{"encoder_head_dim": 64, "decoder_attention": false, "decoder_upsampling": "nearest_conv", "beta1": 0.95, "batch_size": 384}
Rows from block 5 of the encoder of a small image VQ-VAE, named by matrix and row number. Rows with one number within an expert belong to one neuron, the router's apart. Each number is 500 + 40 x the weight over its row's rms, rounded and kept within 0 to 999. All counts start at 0. Numbers have three digits each.
Before each expert's rows are labels from the 100 images, of 14848, where the router gives the expert most weight on average: "peak at" is the part of the image that holds the peak. Only what is clearly more common there than usual is listed. The data: small charts drawn from random numbers. In brackets: how many of the 100, against the usual share in percent.
# router: router (encoder.blocks.5.mlp.router.weight, 8x160, trained with AdamW), inputs 0-159
# gate: expert gate (encoder.blocks.5.mlp.gate, 8x32x160), inputs 0-159
# up: expert up (encoder.blocks.5.mlp.up, 8x32x160), inputs 0-159
# down: expert down (encoder.blocks.5.mlp.down, 8x160x32, transposed), outputs 0-159

# expert 0
peak at: middle left (28 vs 9.4)
router.0:476534466481521536509461496508481511538507500594418508459420434450486502512438406484508510530546523497444497446574402579473444503492566464482477525525472498524523494535475511547507553473514493497493450574567575502447416471432534551536467592457435494594567500483534504535468556534485501512508451545461470525555516500437476519515495473500543499528544496474481511520487465498496451456508529571520514477443507504492533516536489504558374528534532456444470523471510454495517489513477510
gate.0:497542536512495490491418481503534538532396495522486467500503488412570421481492489541490505458545444482538555603549547503544426487533440577518512468483499545468506512523582523484482508467580491453557517465522513387471493563543561548453495505485464425517508499534498437489442534586534484466505516509496501529544552515456492503527478507491486458485498504487429519519526615443592502448509504496529487504435456465532556491506538480520515486548494518538458490517534487595495483497503476
up.0:543507531481465517525489539449515456471462466515495519572468425466514457557473526603495456455515564487493491571538479488510517474527481509472523492455459505506586488539571539515567494437499424501490541478508529479417504587490574497496468525446535544515466486523530469508510564504483483417501558508436539558440503451515500494521500420502440463520448562433504481540502554462501506560481425536532513476410519434531532516515523437404489535523421486479477535492576539521520479511484484
down.0:513508531508508499507524490479435501539509509475525537538464507460371523418556483493467540546491452449507395491530485438487427488494457513439437526472490547499482496447484440519470629479506448548488515457481492518546442470475487491497507538544613527531548506435490521497466534445508528488471499527546512524479458420509528479484527487492531513538494595550539564476452511547520438509488484492499495505521497471553474506460503467460528552458527533540507530526568523571500500537373560
gate.1:503468468456547453441485532585491533521559542501445473465421539517561445449576463536449561484529543491475467486523435524451516528393508481461523509464441430593551523549538522497485489514475485539566534488476518532505500508544548466571432503509520536514516539515459468507436452507392513414510519518479512545564519492501544543508521465537461383442519471490508463438503476541491533498468490548528501502484505430493475451558475502471466507526536532429496536514498462525494462487538563
up.1:535438533550521465518475536551538463459483459475538544530533492514464482448483468476514499432475516479523497615466444541530542466539379492477468550566477475522440440466530436490501524474413532509506502511520511530420478549481494524550437531444566583507488516516460486512473498592502511491516538530517523524585437527466609476509499477486444518459448492512455482501521475527398483435534478530490531482496501491551516479519469474503469483418513535515429545473540533546502476542443547
down.1:482509570481438523515515538499544440500569527544464549588538504470514444504435463465509491501457541451493461471503539528519533548539515508511484470481487554388462579480522585484501456485551475601484483493560459531475460521498420460465495484448504559474483522361471503506538418485545415557527544446478496495537526496553484465448517496504545478535529441560532451479460462487512481539544492531521496465525459534520559428456480517476526497506497468462519456481484535449483515416490492
gate.2:526467525434508493459471537496539526479535473541522445527435471478465511525580523531519583417520429477465409565477578511468533461544491501509420491500499521478517445520474457473560490487492549516527491545556503433418529485584549492590500505486490488509494511507484512449526553551491446524545538445597480520460428501467550499497527495480418450510505493547499485544563526510519576477546578450489495466454533390564533478505487475537486510479488472490444528440489517523492526536494543
up.2:497480538456524493543515430469514478476445510531489456530455409486514545525457524518471512487567558531444502468473461533385532488627525479527490474510498471558525503551523496530445530503509526471436548531558551495499448522577470469525425494432548520535532491558518531488560417461451475519486545437517505468532503519443498504571541499507552490557466503485577553482524565495540492434586517475486482504470477491421517453526462505540493474472514559466521525429516513458563488466443542
down.2:490500559588478414531547493449471481467560473524546496524480466472537480561508530522488483436490437485433485564474566476465450557482517496525486539437448511557488464545535550510493489484523499494458466505527470534442503546483393490520447534437550511520531557499493521410559464508479482494500504469528478462480467413446479471509557595564446422487489470482505527485467547589509550448568552528547489463569487478486604539481491516516481523476485454519532595503487523510487483518490491
gate.3:512454440495587475504451490567515475529555512499444529525534415429489463455513512458551456485529469456570575485512488588469460493486436490455505495548488429506523512492538542561465595538512453545529529471473519553473461530457475486537485498542554504514487490427464466485442529562440516514478479513506512533513508566504587547537483457502455481426532479544465555513450543530467537516536486500566525480478555444500529546498513557479420515551523550515478524453537558508559453487410519
up.3:510510504493476489464557451474458603486497505484435507504460475486613540522470471522466564459517501550502532533496511459441481535406526436443569523521475479523538575525498473447485474483503550535539417500444489517422475493580545443526594501463462548482451556504448533467560513466506458541564467495513532498476480480554493464495501463523484524488474533465505479501536554520456520487511498525517496440538381468447554531533496514499503600464444512534496549515464474555475490572548470
down.3:540393538530485529473539514477504461445555497485503507585524582538512451590452482502475486567460457483483465490471487506503524394583518550573447495478485546520540507544488473494414486514513517477504433443534495520533528475462470596520422496481536506492495564468487537466439419487524498562497492536499502505522497509451519516479416547449452580521492465557497438502490544510493578440549499465488505468477549468520505531502502500521438427452550495486525494547426492485437477499541525
gate.4:534497496487517489494453552576445550519440464527455546536454483475485497487528481540570504412496435478545573484528493491525476503497500509480530535449475470503523534578565435483466495477527546508510475537471536464488528461594463463520565558556499454470460523509468479513525543524484460484497538511476504563514478441452563431463498436537516488500497483472411449468469569499557473539490511433506526446475467486541588546531484419436490595489502544533475556521550460526439417547514450
up.4:534475467478540516510501514505459468503491521491507505459470530495520492405527499542524484513468449580527537520480509475475543531506408479402491506538472530557542488568473542581526508537494458455488475455482553533478498471503549492516435496472540521526497504463421431466458494467420544442465531561476492547494504507469585515447470512425460442490482520552534470495548495467499527529592444544524534485556534374464567458556445500477467521481465500590528532599547475539503511510520510
down.4:510547448509449427451443551533509497501483533501501531543518462484541480490498534470437429539529555468518565501523526490536502539569506520479475510555500426566463470476503506511523436471498491502498500534452461456549528523472454418520521430547500447503538470508453518513557472502564527469512518511502523537563505487550458484604470446446450446561514521461501548581533498443433546531458496458504525548401406493478475509519535453467493478600521514538499477441447484483478603486508541
gate.5:523506456526483545488506497397387547526563532570471487413401505486595536571451473520465570498470509427503463558497484467543461437517445504490504519510486532536523566596422504497522462550495501502532456477607514438465529543515501525509541552479551523455499527509461544469493498495485499491505486479519497525567474541512498498460425469441470512499472461520542487531501558492539505427498558497475524436481494498570550487525454535483461491435563528449546487516491481484474526543548491
up.5:516523534416545493491481492460500494527473496528625503473507483447495495523472532520413455488515557520497497500455598570459517541501507505585504523467482508531601484436460596548546560495498445455474576491534509475494521527505525472535489491438508548559476508570484516513531447451503488489438465433446515491447447499480480473533535400517496476486476489469528483523456567528524486513491539498465492460473403542524536497475525487504518522441524448419501518383554544471533470512472499
down.5:520489442642500454519512518534526473513548544514396489546536498603508511479531461488534515579540439422441529464510559482487404453471522480486492445442482486455515449550575429507460539512523447514466510466519477462486507463498462508521455517515549478481471485442565484468462524531500492510543498569478503514510484565457488503434484542481520544510446520469475526471581475478476503521483460478531497481476514447577522519533513462493500386500476459484583538541413475471510552523501506
gate.6:454528485508523490468461530503526602469494448504455524532476468438612490531460459507534503540483543485425507524548533558521424464569511462474499485511514499486524525517511486498447452479510475568551453538495482549434520483458447532521481576499434451498537459451470548520507490488482470437511509534478520528553526533483458550488495508567488542452482474412410481546448562521591507492549425530488535521471505503498486581452584468455485492562552454469428450562499489509445485472503542
up.6:471607506467479465506522525531455521478542449492433498502514413539570451496546504496504529549557485578433525510532486488484490425484487506497469493527528480472647406532528471547432517530502461459534503528443488517491516485472598533464451535491468492504533409532498482479461517453501480449520493533486506495460536498488509498505491611460477478477499498533477463463499465459535505606476452534513530532477520487586446452453555478501460479603507461473453506533528504463544557482506505
down.6:490543581528472492466508451554557490469486560419574527455480527532453484532492509436486504474446571481544577486481472538499511512485488556418498457473486504515390520419469487516457500433506552551475505494493504511560445493490503494526505510517403489503485561527462499555510389454532420484490466527420532517517447514527480415450510471521532453536515514547523503521517485565453472503471469471467473528497452543547389481519458503505530408502485533512566522439465497551483511510490489
gate.7:524511493491487469479431473479498477501510470491478516462523454421498362524516493505598504491477528543481566546495617521540464495546513548428506518490516585462515527423595496528480597462549523524460441533535459555509520551443475454530413513543475508495517511467468485517559559514494471439480463501500496541550510469496474502430501523494518521481552463507484470498442539509493496559518516485536476476476543462527553500476532437517485477470459476541497605497607482519480430541506485
up.7:481494448458506536497502416496524496472551511499412428497517483492557485509486521537473539456529501519554562534518542471543487419494458472500499443519498464507526536492487477492548516569533491503589413549442478478516508460574431518492507515503494433475517518485494449505527510575550522406464519516512488452471504519515507502484467633486456478455569451443396472459499561498528455465517497491571475475539452507544555488578508519543455561487553475510465553559515465498415461476534501
down.7:493532494563564448473520489500520488480476470492573514495490546515547557558465473483476470495492534484483484563492495477435552501558485481510474524488498560492558546517533516460542483488539529517508476489516493517452468481525604489572529517465441462446476537569425457434485407493455493472481459490467499521445510557541499522474477410541486456432519421448494398496545513498437498445551424437491455489587495499491485506422459506500560513482541581538505473586477570490460502494544469
gate.8:511505409459567437492493432532465558592478471453423568483525473458493444481450440455483538476530507478551555501507493483490457530531487434467504508570508512522419534472557517495395506551501444479541405502474533575516515457474509525514462475508564536523488491521434480398481529482518478534471468470477482534599521538498504523522546594471478567506516478535504543497450524476445541514509479494472509513485477466507508548601509474461493506490517538567494572529489507472442462506451513
up.8:563533481440555500448549540521483513492523595503562516507502516458473543500461558466469571527478463420535574450496457503515455473481516516463513516450497476526541518458528549533505478473396420539469527454516503619504501461455527483515484487505612542527442539507446538465458521463464528556521451532511504561431540498510530530483527506518481452524514542516548552461500440518464452516500501500476466448492506408454472506455447519394490463489547501498495528535521491474528441569495569
down.8:541466508515489479511529523500399547470565486569512459420465514482498531533463404455524474521512523488498414499476487513475573455531540521483500475459513539521560540444493552537525560476509540525486499502526525449445453484458493481448454523494470508511487508503545522564537499475511451507511456442524450489524507502452607520431436454469561491503520458531484473512518498614599491456592445462486427478474511515507556507428526563541528543472496515470563495459579473479501434490503551

# expert 5
peak at: bottom right (43 vs 14.1); bottom centre (29 vs 9.4)
router.5:478515529523572506480535439502468527568472464500465483493549431545547506444511480492444430439436486529523553493565499470458458514493515461453524564484541401510514497477547473443490502506526486503546481616472470462488451487465539484543571541441480493547494464414463518533425503506543546542487505548569538541484474422458523556511526467554520480485489534475476503454472455456483460496484469531453497431502436534556606473513501570517501575544482482485496548528568522533516471492531440
gate.0:534511497598536520472507498518483535449529558417435545566505499650550553538500541423510500545478472516564523471496439389501488544580487461470506489470462533486543497458530554527513431475444519514506471475467497518531522467480503547473491500492470525500486468503449525505484440513472541498521514533512544560494537489543556518520482439514517504528464537529502518494480406451476553513503425478526479479490514475418410487508570495445498454462501590505525508513539554476455526469551581
up.0:501563451613501501478518551529449494484550530457486597544541538513518407550437502566574492505432503552487494396479578466562527479514462519471520528595480532472484548494548509520431474531477472466500534444476533491552526495455547488463481464530511439492499443519434473458485448504513464476495447567433524496480524498501563553470502447526500513521475500504500495462494437481521533502482393472498526508567544438437461581508496465482462443504517529552454490489483515479500552492524532
down.0:470438562449540435441529456518517473522405466504499451534456522488465548502585549489511447484533472466456511510526488491460414534426573488465431461436522594537514480581509511498542527476542551521517513513483497564486487452501490654627459496477488480494545513486542467449487448538460527481458515471531466450435496547532464523430543525514537468465532496483529536516520499480506517471524564442515479499506485538525515498472478525500557504503521548514537481493462494502527436421520475
gate.1:510500433488527458466472452463536555513489520457572481486427554440542452475480500551453479526514571532513518547500507519559511537461505489509492457538506506488545443425492455538488502489489446432560496579521564554513545567522484448505456443516501511479470449511456478447484563494467513489494492589507527545488518518481407534506410555512482494523461558504488526502636480450479495523490556498483531516498439526527516464495545484475429487498513543502545546456491543560521425445440599
up.1:566551461416514531482503517474504533428589541449537474599519523520570451540498534539466502482448599515476535497502519432634553501496542513501516519475475523470481472498535469491548446466456406490507483506463521505520497495452527429559480456531477537506448500504491507510569465501439506511575442550551561527411494526538479494469503463451466514549454530511495521579534503456504571529530507541475569468510433513504494520533556507447523439478501506503466503521516531499453512501448569
down.1:500518477564544457522497525534443473489527560468491530541569523549453606485525486446555461491480408499535448422499418508450417479495601522471563552518470516531469567514537507397440509480473536542456512519468513525497479464469552553471501501502429497498497507494484456551443518509594460464526522492492522522575511477523513517492479450536532525501508482480482453483423468549454508510483437424486503480622473502448482500434482554495526512490426504512471510534469503528515546479534484
gate.2:532523444482466570525516482435530484470551494534512495515442521490519444483537525513441495551478549542481535509498552508550436537573413455532490500466473600460508421511455534548562548559451433426493508481594537501481521563486513492532442485484483515468464452521465503466518512431422538450511482526431495524477519558533428533500482529452473521462448555552551541478495453486526469521482456486548521458490462488502518487537522477477447509481537421498534589520546507512521557539428578
up.2:522524430489484548500478518463531501475524499549456470539479458471558410485547545513495494549476499541454550488528530502514393486546466433507487524479515534455527458492477507540491517556461498459500477522563470426472482576505494475560468512476470497475487475455490488397530522485459524462550501558454527531483525500458428563449519559455485499481457567520507536464456481430529470527524453487536564470528527447514562464495527489475427515538540426504498557620536436596533524519417496
down.2:470542511576475517467495506468510494448505484497489548516535539523467529550483449497555483452474512520527399508517458477464559517559550576500579513472527557520521500480547477471552486558552488530559477506506512489537516487512491535463400473550489447563486497509563517518467444531558466508488540451583477477459539498481575472546409507492509516523529489571480427487547496448503480513525448500465501471458521529538510545544487530506518459485450595487526549480466503412478353478547435
gate.3:548530488477508530469523520433565469411547548461498558567511484539521543578519557460489510528488452550548577513471458500605477525628526585473485469480432536450552454519505519506521443514423510523499474435479429512516530508478505503492463495519473526472476486550481551465537479479487559472531521510508545542533582499557483474547486487492484530515467518558507513481552468505507509531487457453474547465464448627457462486508563446428531428463471503513483495507515535462458498501452518
up.3:497499466492505491495404520535439475552457492554490461467464498412469473410527408465468512494531533436530486519583489505498442522436516481472502479524583450511515526509480532531552557473527417501520468527442528483532410482436434487504497516478501512506479476448503479603498525580510537501522539523488477513526504496412494494488506460488501518537488511568470452474430518481520491496501499611478480517424531454547498494485512502511459615546554476506553534553520475575496451446506561
down.3:465532489557446488489490481533550533495538497432469480507535526552485518502487517502479504504547420479513624475525470543529483467513547540484537462508496521501513497478580516406444483534463540533492496515484430464510488439488513550497523525488479496490473471463577471465494564506545469437519513479509478457506524545528477484577343553513481545495524493503462549508579474425477476489460499442499505531560425575541485414494519510495548430538376464528465479479430519493489508509475529
gate.4:478490502453518505507502458528554497507591453472514393483488462509501504500563515495500462491526463466499516482483509496436539432511564519493521489509526451547511424455471518500496470473505544516488518598511423462515456408526468492493508471471527522478487526466595445532501600527509506524517490508568517450467458528466520500567512566523532547518578494514478561443388540498454526516550486514468504511526468532609534397439498562516466518502467496490573468518458519546563437492470474
up.4:464460501522486510511458564459505544460488514499490498532495524464428460535523505488516543469528470486512568534525526491533447431412489500527476463463583519538497494520453569479504539542561463537471472474546474431563467436509516498551444501533568493481544510466645468458491449479509496478483529468468424436578498507505510511476473543455471580437513435513490518537554506506489510456409484434522464535530498552552453513539499468561504539509495460462500458514431453442460508493589439
down.4:489571440435539524532486512445549512480594502518457488533471474418514550517531554509497491483499496436503507549514516449498492485513550555515540494509505525507520412469462504565510493489465466515441450478497506575477468480516498521554492490508527568492446512472480497489526450526497484505574536455609450482431520550441544459514470534501524475546481519518532516400416507548467476500601587508452535442511417479523537483542497557512456500480499510505530556530487548530584412535443467
gate.5:532517485459521516512503436488532542534467545491524430465467546461463571500527496512485509472574548513492584529499454565522466556481537482461490465458508555552552479520507487472556504435520494490489432553506507587468509455532490474468433545428483575505464576545473482548534550504454476500514471510593431495487448551501485416537499532515503511548505498465514582540558557457422475509518450529462459477463456532475481420522512478491523458485480416506495505443521494510454385507437512
up.5:529486436482468521500542387447556562536491522451561439448459549441504441533500500551411518506475562433469505595465462560515436515505523534523518468424466532527547522502441488506542547496479505498530491558540538544456549543566466441559490510443465548466474581484459505445498533498466492456550466500552488508535482545512533456505496525518460506481538489448527514553563510483484399508490563507479430479450409558514519484538467503480529468461510547485505461500479493565498455513482494
down.5:455468473478513547527467485544522533568460448488492401503434447477522522481524522577501500493538424541526481519543412567480490421432495488461460424532540500470484522477477562450466534582533501492552532568512471506476496503523595498470511461500471506457501503498510452488424566527517610474498468536575491380474492541513453515531476511506446509498542506467457414526591518472444486509482500466507468535486491537495487510527501541547485497552452548469546482497451467542479524481453554
gate.6:452483533553497455493504489538463490464480479437513472560505471534566501517573502521456492546495541498425464530509515494472534476523459518541440465504530493441541419580482479519447539472546479419522487539451492404489520540511459470529453544498490476463553477530473475489522454531465465448526512515488546427527481512521556513442461457421406503431495478531477506514511543531543586441465474482543492540482442565541465522533478479563574453505571460468509543503557494534523565393526537
up.6:509537568493481492527499478456509451452582524543551501490448483467480480478484548535503530435554467517486535534521458484525534491434481458483475515481480439486587455449537448497480485473478443528479441487538491574460500478483647482523523498491469469519509485537506525521575489487522469404507460583521520522475500483523450456566493534526488409487468543502484573482508532487493442514409486509488515491475558557536474393511553508491472507504373523502516533494508507479441584502474561
down.6:508481499579500536485465465473478570493480504522528442508488613448510489540422472566506566528483505513500459523504583515528523465482465398542516463469519516445472509487495467541455525529487463506559476520543533454507531499530443493509439445502472471499497528534495497459431440503541517558549495573544485466471496503351480479477544555463445586523473587529524530510579509456482447468516515521471477512510469533535486476502514483525402444520524539506500534449397497533476466476533465
gate.7:481501518551544440506535561472451528534521496542472549496507440482485455533433506472504545494504558544498517467526498497461464519477467472455490553529570461520558565513479472496546481424513524438476478423553514574493534482454522546507473529542510422527532472530509524384430543447482491472522434500553490504527554513451468542532558495488532478511529558511552442533490621448493540495460466475481471506421494424532415557415543519503525472505473453465477515467533527494516541584515518
up.7:538516508500438541497470497417496492482500510524506501532469558511584493489458465531475477563455467492516401507503476438562517509549569449495486503431527604511527447504476424542472495470487557517491502499557523498492458527469525422534432470467487514469488491440532498538565489550513550542483557527601482529514475501487457498477525558460448464574479597492507517544521486518475530530510473586509556489488488505555558432512515485450388437465488578497559461504458458457490465511515496
down.7:474470444446482556478486490476453479542482440566514460433454524430444490518437451504497545502431533524471535516487430545482473446465516481526513482482555509466553481454459452496499493510556452471538520538552533417493456473551453466516522500516508584549521504548492472522491508511503496458471466472499509463436483521441555533448501563461454541480543549497512468452487561523528490504587417572525473493486509405540587550530470546559422594520543454525496578500472463482521467489468512
gate.8:572488530536498554590508540508523454414459545483500547503518484525543505490459465482535451504539546456551479504513548516503527547464552496493555496411401503466530449454512515503528485544501456518448468482516525498499461484507447522451422621471468588518448542560586524517563484487451518502577550499477512560456482481512464473490478527538561547495472512444551485505532489521568483518560485518454526426510525532515486450480487562435504468473412496479532464511510556485494411536469483
up.8:512523468493503519526478465468482495525475494638487492483441521378507428552505519495494550525536472534518585475484521523487506462502470442492505484470606501513535525479491484549506535454535535477449471477607466490493476515512506471519444402490546528496503532516508527524501536496515484541522477466560430493507507531422471437479576527394536495507471514498561490534485539474453557470542534523446421506495479508514480427574480539526488478537477550525579491435432426478503480536464461
down.8:439512537482515469510545495519535529502511470440513420542555473528542541446515549524514442379531521493445491581455452535494501514466544526523559490477495474532512396529525554459488477528515486489550539524480457515458517488529484468486561574513492496480536521475538514517477506528520520448474508492494507460457445449546618505597419527560489511465568482443472557460476489525544520530428487460538527511519506538460534515452480521547590590479448445479449494506544566524457488480540519

# expert 3
peak at: top left (32 vs 14.1)
router.3:536477485518607557487489452549531520550531549522538489541481474435512472481479517503492506535535574525507478450462492569517520488520574466537495494530543451487475471465452500509523533491477490465536519583518526546459581550516551501453462559486565532424490453495490525582535468543546591557466444539497464538552528575542497573485508501426485487489432468479482568509453528587524517535498512532554542532511447536552473548515517452473455445463569476518460476495442469571516557475479499
gate.6:492457508592434518485486503445470450503525502556420508494448533492463480544432570451600534502544454477490524513520481440510526453550552515511494504518547539554556496495446506451519445486478553514474502461538407478540478468544412526424527457537487482486500509485578497495517517521532490557491519432500419488564497541475525501603574593434520502592503517538493519476478480509506520505444509507516474514508536536516477456441483425569463494528499453466542465496424467458478532493512490
up.6:431493482536437480489498502470438401563526480530542453441493498495515531461444542462546505424527471481493492476570424496543504500521505410422478493550528438554528474529518541511510448479470472521497490477475476504507510485540422514460562535552503475518549458452500552524565555501530455470509510479483526464476471465526539558495548458486529450509515555546469422489462524524520530525490528480492538560413527504562462569430574446559525598515501512440475475467508467476419546473538543
down.6:535504538527451536552541501442507527434564461510476532508459511527506501496473482519561600475536467482489490518511514505508515512538502554531525482437429570438486451431503446525486543519529475519483485503499520468474519476499458533510399594482563564552507494519556586518568497508489470466544476509475553523461478462512504434541379496542464510489509499510576501509515516459578461508520477528500506443437502573537479554483480447480526475478396457403517578450501504429497485513525516
gate.7:468482530499519446446514486583591591525494435482498502450532472488470509474506454528500512542493431466453412520443496543515453428538445529556454483552497529494454465484584510485430530524507484410550493511466481489501545520507478540481555506506493515430528484433433495520450575527530502598454535519470474470516473577547513508442509433518420512509520447504443545515508484538521514448543505584539491533530492448504506496536451465516483469520555536551473474525512512539533555476412540
up.7:450538476532543454470559506502544489512497586459503515513557531446518529507512459452482500487481454524553525487493476500426427496532505496518501496443466540445459548502545507458460562508522501558505476535495579573522478474508458465483482479563534440482526523462484436476508442521435574509488461569514517469505471450506523475461471492532482544415521526589480469468596480491512464504401457396569443494599459563531503509507523480540521525487471546580482470498418529532505535529546506
down.7:499523569420533451476489479467517531474423472472477484488487468459535456527464497520417523534510591577471499518475450496454551526511432473578521545467449477486501467581450572473460417481520466388481484511579479407440579517496495482480541534479495527529517542487505595446506476472521468534543469469486563481438480511493466523585513459524497495479489446453557479442436518565495549482497546493492530477500479489473564534509460562517476519425527491457487510536529457495490509508541509
gate.8:466511538563518469466527527512479514467483480549485491524450507526576508522453456536552454534404457479443493526442523505509541439589452544524470489461504537518479482494543494538459482508490511480509528483497525452491520548544437484438561541505466475462556511491500521522528471468466520488467551525451550468490504503539538555429543431452468534488504451515511515464463522572581538502563449485533567506575551460449480607490450492562477477477580419445488453604526519483458572508479468
up.8:531504507526575484483523517486477571535479532468499565527527554465579488517495406548484473447411543498489494537457544522478482420538513546538560523456470533481459496526563471472516459469501457521519505521513571442514589526456497504482494508512455471438497538493380484381424427501509498438516541550468554550440497490484504503492437438550479443472535524463460437494485541450493517497445422496477485461532486461467549456520489527467545494494515534483511557581516540511491512536502462
down.8:490503494460472476528507495504502531479476492541526537490467452475447539523504460524466524503532453557484593518458467523471512497507467467485483531474453525539458505447512515492361508470485494507474419510544510472478530440518568483428549550438455484517531516531501571559575580439542498479509473568420501488581466513489491495552490485527484550447488513575554465493514533516515512498510407524486521504539450546427531492482464515543498484458425447487519424460529509510448631572496470
gate.9:497494490501491537497471461436536471534470462598426485500404556465475563528473517515521524545529481466478435486492451471479506535489497475523459479529547581492531606503435508502510479516490502578471471515524561562458441487536516508575483472492528532499453504495438490578501505501467515557533506403495435466477496562492507524525513434503501490584509581509528526478542517590523506467525456570516462508476522448503527486449512492576404483495536607499559506458444496526504457485518551
up.9:468447540541479509471506452479514525540527426477520451478485502498573549450443440612549540459515521541460463534470423437530551566471488560431451480534535466490490578556499481439447433519535442524499563470512488515492464497573498471450513512561466533514546493465506527548475501504436477526431489503418509471489477498505528487480503489506464501502490543556460506497520519620509492527469523568531535533469558542499538534414501456531489559493527522478504411483488479566482527441530567
down.9:480504457491523508492537496542539558491569513494471507554500576554510576527509488431556492490542488433515489541504546463491477483473530535507525504518465497522427484450540475425484507488476561501484534520472442488542540491489468505465545499527470444466486473472529480535472537558516543488491497475516485477392481514525460500506508565541465553493489511407441586518590498434489434495433484484481504456520414563475504417443524441529585403537441470461503521508429518546542511545579463
gate.10:493469512454519449506493438557477529500475502469488478505570493551519448506549538471507535481555542490520532534481578562426488514534500613514520473496481537468486484466558523423493497488502490429531530532465580520540567538496574550468555537441483478521509497509515451470486424523499512515525513470485463478428444504541497465493523576447512572438556402473488499484454490417535538539497524504484375518437442422449472517461462554500515487516567499571521545517477521497525506485524505
up.10:477547495568462564535458519545563477516539528448532484514550518522481397486457519546486477440507521479475450551472485558481508476433529603505482539533524404414528480544546502497475466553481541417512578561461490473511513447557543517529544521518500474510494438539540470508471422531444436460474503482510501466493529493543512481573518507523468525503460507518488541515515490528469504553442499499592501512420527514530445604452483466508470512533469433577448549517497463500488529455556504
down.10:520483504524550495511561463535482533553421494496548517434558568488434559512476440538573517411456547537516437481487480505489520457373540462487622562510482453537517506544481430553544518521499476539527464523468484541496467520495489463601482475509506465537490515524523526415461493474548484545500514571501516509506516446464553485458499463481459532491481502563474453455525517496419470464504440559478492517512494466533492591552450519536512523475462443521453498472494491527459426536515472
gate.11:452450535466429543506496520507502512486518457581445462458501478487485533486488463496470539468499514507514425482568492534445472470427504452483489505492540421548563520531394513395477525555522512485500490491525499511502380480519478574469497507518540521542472504493631523535492530486485473504494503481539500441548563495392523494499531522471498522550543551546511470495436478498480503485596510520497543508503522435544549520551477553582410543528510504470503433508540441469491459499535471
up.11:573535487514535435551495534532555492490425612525518541450509512500528536553475457508480539527502478492545597439497465432496498496515549508494566497453495547532474468452451448539514526479483497535419452443494535560499459509429454482523446496462444537529436543547404506486490447466499499523523527471441463540465511481481500470405484456447593524509505465517591526517574493515497518492554492578451491443492483508463461421514482527429528494506506528493552496479482461525476509557464473
down.11:471442588428552574496518448470549458547424469488572507453495485532430521477517457556459432520462491568493451444479497526471487506440474418537488540458477536504480529520496490504466597501527534475522551505520516559472519460478554539466407497478515443605523488577554461536432462471480519482504459526492519472524490452478482535574581456565488520508513553514503517521510529537524402491471481453506499523519532467506451585566486475494449483495468497491501520486502510479518445496520419
gate.12:484558537458476477458493432470467450523492470540542469489475456495535522499506486467474479475578490490441408493493552540584544543489462475543447436512502490487443501572530571553509482493512424500548475509533523536484532508507542512449473524438469519518534479526454572465547531525483465531454466498490466470531494543537456506497462420549490576504518481563495474514520521534506507461540557524508432544549466496491452495471549479521525495493539546567505566336444559455482506472395523
up.12:506507502520500485488527492473544567481458527598458507545445432501552492502463548444439550582527522495445510447501507472495486467590528479501530508522462530534448508461478489518493514441460490502466517469557550457398531560473511518462501540465453495514523522542492565562580463450491506457572460583456543542459518516455462544497532433482543562486443591532535520458496488512558463488509466489434581471523515549459491512459508498477502475513444533400509457491554485479487558553442503
down.12:473509498550486549459495475528485432499454467488459512469560517500489586542491451489564460482416498482513444490508463540522535506528517519510446514532528521489497501546496493503487439592534511517574505464485493576595451475495476540542499447490484483425519511505501470433430454491486507561492549373569474445543529545545588529452512488464490465519554466554453471502467526464460490483520488464494514519562445524520537480506500532535494524478561487561551494543496494451540497461544349
gate.13:513481530508434481520482512547435487517491484433555524445583481511569495537536470454555485451491495507553527482459480439510502515485513583507531519536495532557464507495477515395522562545487598438498464498420423524474505582529458474441467498488430489506554497479520496518502446501519527488496483471474494501574465430485429495452479461486459468458471436514477479499549518481545534522527524502502524502559424621538500517561459487522618488497479409454553467463490506523488531514492515
up.13:502434486540515462492472502553513488536470494464494482558504495503473472454534562580511522499483499503505452519561516428512542484383419608493495502521520473441518468494529512477534495506530560507539633517393513502553539535581500529471519444542535478425490475566466379521481441549495472468506532527523508499491544505520538521582496500518509543561469497457494481417459529492475478541451468446514492520492494450553476518480457443481527499526520559552464500486525544542542473465537461
down.13:489548543600487489510483469496547516498512492480504461554509550538485546533548515464531465468503453546489505541465507495492506483605555495497494478481491563504545504519453579414477456517571507525445466499519378443488538452526506501516433497497469468477461551541505512441496441505529447546530483394586500454549496524548468474466423555487468542507496436491514460500493501497500526513501477461478421473556479592560534440497460544518514509473494517471572443488433543469475445475566448
gate.14:453517567513525466476495532530452505502507486569500473444510470512462531463526508546507504411507472478424419488477493499520473506503524500534428501516525452460471483535440565458432460552535464533542516500458485482544530455539482496476518503548579457549623483474457513548458473500521514486438480450497501445543437479535538492612498502535454534502580492476488528445498530529522503447443487525521476544409540481560513521492504456610444576494569499523549470449468515506481523475484585
up.14:460463527534522478475524466528414503496552476504512492429468493526473509490503532485545530411518470554477430532446522469576502448467507602541487517568440473547424487549455520506475501506514522422529518491466461466477593520537562497431545555496518426510570520485473517525455538540533491536470421517506502501589383509489532499498508527529490482487590391470463534455468524525514507421469503517520485493545494442476480536536466485566511525445508495526470552471498536477462502532465533
down.14:475489555473527509513542449495519569467418474566481502515505528466572489592465535529443480455468564543472498561470447545419575485489459411580543548448459493517537479517500471475483440509555478470492499521548544470456514484507450462533498518451478532527496550533529577456519425432516486551537449484443529483458467516493520539471494446528464531476507508489542460474498509532484508482554495503501462399465522574432581491490411514507479495428529525435509469537528540465494529498569474